From a checkpoint of a small masked spectrogram model.
Model: 2.52M parameters, arch coatnet, norm rmsnorm, activation gelu, patch size [4, 4], widths [64, 128].
Data: trained on phrases spoken by 400 fixed synthetic voices, 39062 training examples.
Rows from block 7 of a small masked spectrogram model, named by matrix and row number. Rows with one number belong to one channel. Each number is 500 + 40 x the weight over its row's rms, rounded and kept within 0 to 999. All counts start at 0. Numbers have three digits each.
After each channel's rows are labels from the 100 clips, of 14848, where the channel reaches its highest value: "strongest on" is what is common among them; "lies over" is the class under the peak. Only what is clearly more common there than usual is listed. The data: phrases spoken by 400 fixed synthetic voices. In brackets: how many of the 100, against the usual share in percent.
# convs0: expand pointwise conv (model.blocks.7.convs.0.weight, 256x64x1x1), inputs 0-63
# convs1: depthwise 3x3 conv (model.blocks.7.convs.1.weight, 256x1x3x3, trained with AdamW), a 3x3 kernel
# convs2: project pointwise conv (model.blocks.7.convs.2.weight, 64x256x1x1, transposed), outputs 0-63

convs0.191:498534597501457511544461459500498510447473363560521505509519456468448540506504508478452441516510495459444455469485438495560497459461439546550533481471484526479513493505520468523479455445437460
convs1.191:488596482490547492517545511
convs2.191:516423472479537509535522518487506428530487512446421472514497547528500461470490493525512496491436507542521523509494523509411548535476522462441452594472451526552567513556457563474551469536568459
strongest on: child-like voice (70 vs 22.6)
lies over: /aɪ/ (32 vs 3.5); /ɑ/ (27 vs 3.5)

convs0.119:488507457528543540459493466554436498522529496489560531465513548517526398509478484579519520550581571438566456489476462521524517512504559514432493530444519483496490402506493446495506479485557496
convs1.119:491458518476459459568541544
convs2.119:504517481552570545544562474533446473473536483509465443493467492508526513490490500518453474555552480472566408571456467505442484515525554535480525489444456489587524434533516505504545514533409484
strongest on: child-like voice (76 vs 22.6)
lies over: /ɑ/ (28 vs 3.5); /ɔ/ (27 vs 2.9)

convs0.205:498504494494528537501547518513569516469456505540488506534606409465445521555521539495423536455473469405512507508518533490578509419470465524508487569493493545502450480489456487538493560506552480
convs1.205:532557495573516480532552480
convs2.205:454506467510557506544467612469462508521575457474552459489468523481462532475538529452541472535541508520518505522421499504487480563497512553488491488591459481463460504431522502565468438464553452
strongest on: reverberation (99 vs 35.4); mains hum (49 vs 12.5)
lies over: silence (71 vs 25.6)

convs0.211:496577531506470527511490484515507459456521543493507513482456506473536472526549601506515527503491474519496427491433493376514487499550460504554543516529536558545542499428531511568445509539424468
convs1.211:517552538494414492476513459
convs2.211:528532525440504541516512475486501491485477553443487555513487532497550490503529546540516527534487508479533459471440473383505538471477437523514527434541531522537598451439569481541415478455520530
strongest on: child-like voice (92 vs 22.6); /ɑ/ (78 vs 32.9)
lies over: /ɑ/ (72 vs 3.5)

convs0.46:554491517429522516521478508478422493492519446497471476572517521494530494576463558440508466520513463460448456533504477403546492521530464459525567533544490519469529579539513532543492511603527483
convs1.46:479471591517473495508486441
convs2.46:476521483443520419573433543490451478497495444490508467510513520419457405553517441517506480496540495474483504482505554438510550551524565510494509528540501447571540522479495540446472474552503571
strongest on: /i/ (69 vs 32.5)
lies over: /ɹ/ (45 vs 2.5); /aɪ/ (33 vs 3.5)

convs0.236:546484474519509491466481497504511496534508502429522478545558495485472464583427503451506472416552548540535454472578474518536440474464433497522512458419465500479462473498477487485514476414548423
convs1.236:532465507501528509502584565
convs2.236:530490512459543433536509445481504520456472464517441455513442514492499512481459561460513475490481468482539504559497439501470438537570492524484482512558633459534503519554492535443485554543582518
strongest on: /i/ (87 vs 32.5); child-like voice (69 vs 22.6); mains hum (32 vs 12.5)
lies over: /i/ (80 vs 2.6)

convs0.7:496478476464560536440477493445480484449417551453518567497465541486459471539491463489461451533551540486501441518500427495563466542441509528519548562567526482491532458533503542482549568452493546
convs1.7:494536479534473543500577554
convs2.7:474466524475497469550536443508446497500505492491485482509416582471548525499499552547546480475459563475551498580546560459529444405539529542508493510482466488474453481503620499488503496462514530
strongest on: reverberation (61 vs 35.4); muffled (low-pass) (33 vs 11.8)
lies over: silence (95 vs 25.6)

convs0.97:495479486539436548531500526470579547478484464506485454488567504431466509472535507517560561494468491532508526471484473558540515410576465463470485516543540555555529486510516406544522445488466439
convs1.97:521515533479520476517583564
convs2.97:440475438545562517551571491429471526499495540451548552528477467605527530434434539514562547445501482475491531529509504474447494448530536455491450507476442536473520531506520483503503489509511576
strongest on: reverberation (65 vs 35.4); clipping (49 vs 7.8)
lies over: silence (89 vs 25.6)

convs0.207:584492547486498519489479473523447465525503512471512520610523521527487516510521500456485479505503497454552438495498406445555521478440380478582544471536528497489485508501537572461522449514485483
convs1.207:544563544515526536538554506
convs2.207:538490433511438477486477515544536443531543398531461454500500539404529478482463542506400517514528487481539520479529523499415532456548522550508442504487448513492508535515546520520552503484551442
strongest on: /i/ (92 vs 32.5)
lies over: /i/ (85 vs 2.6)

convs0.90:523462472518414493522523547549513561484443585424551502536559518488499531516439446439503484513478516549538502569545439469544463523505483528481440502516486484510473593470469554463461545471496517
convs1.90:501478496477484497523600551
convs2.90:459516509511491595518496505483513488549456513530513531447515534560532485505518476492476582468486541517391472489518503530509518454471554506477599513450488502393574505504424501523434465489507471
strongest on: child-like voice (98 vs 22.6)
lies over: /oʊ/ (25 vs 3.9)

convs0.196:598514526494496506430554533478546535440493435468437437471484513508555494528439567437471497492511535477494486547499386488500509515515475533563501474504439521540461489467530522508501483569568496
convs1.196:513579524514417503485507494
convs2.196:562494492503513526446531496501530519450515432477466520419483511516497525511428576523492455533504556491448534586520416451532564486492515502548576456483436493478480451544538533440453477481533518
strongest on: /i/ (60 vs 32.5); slow speaker (46 vs 21.1)
lies over: /i/ (47 vs 2.6); /eɪ/ (25 vs 3.1)

convs0.42:491553517495472474544535556468467449521499481457439459500462485593502503486468462525515461506429554454479464464463547488465486488518486512510496488423502435455436471485474566503495621512436450
convs1.42:450504501446571542454501510
convs2.42:455479469516526497435491440512465517558448438528523550471523523434504486495529527517551501442503442522536450484518456512603533493552491468561540482505379514517549489500469444503532479493504575
strongest on: child-like voice (59 vs 22.6)
lies over: /ɑ/ (28 vs 3.5)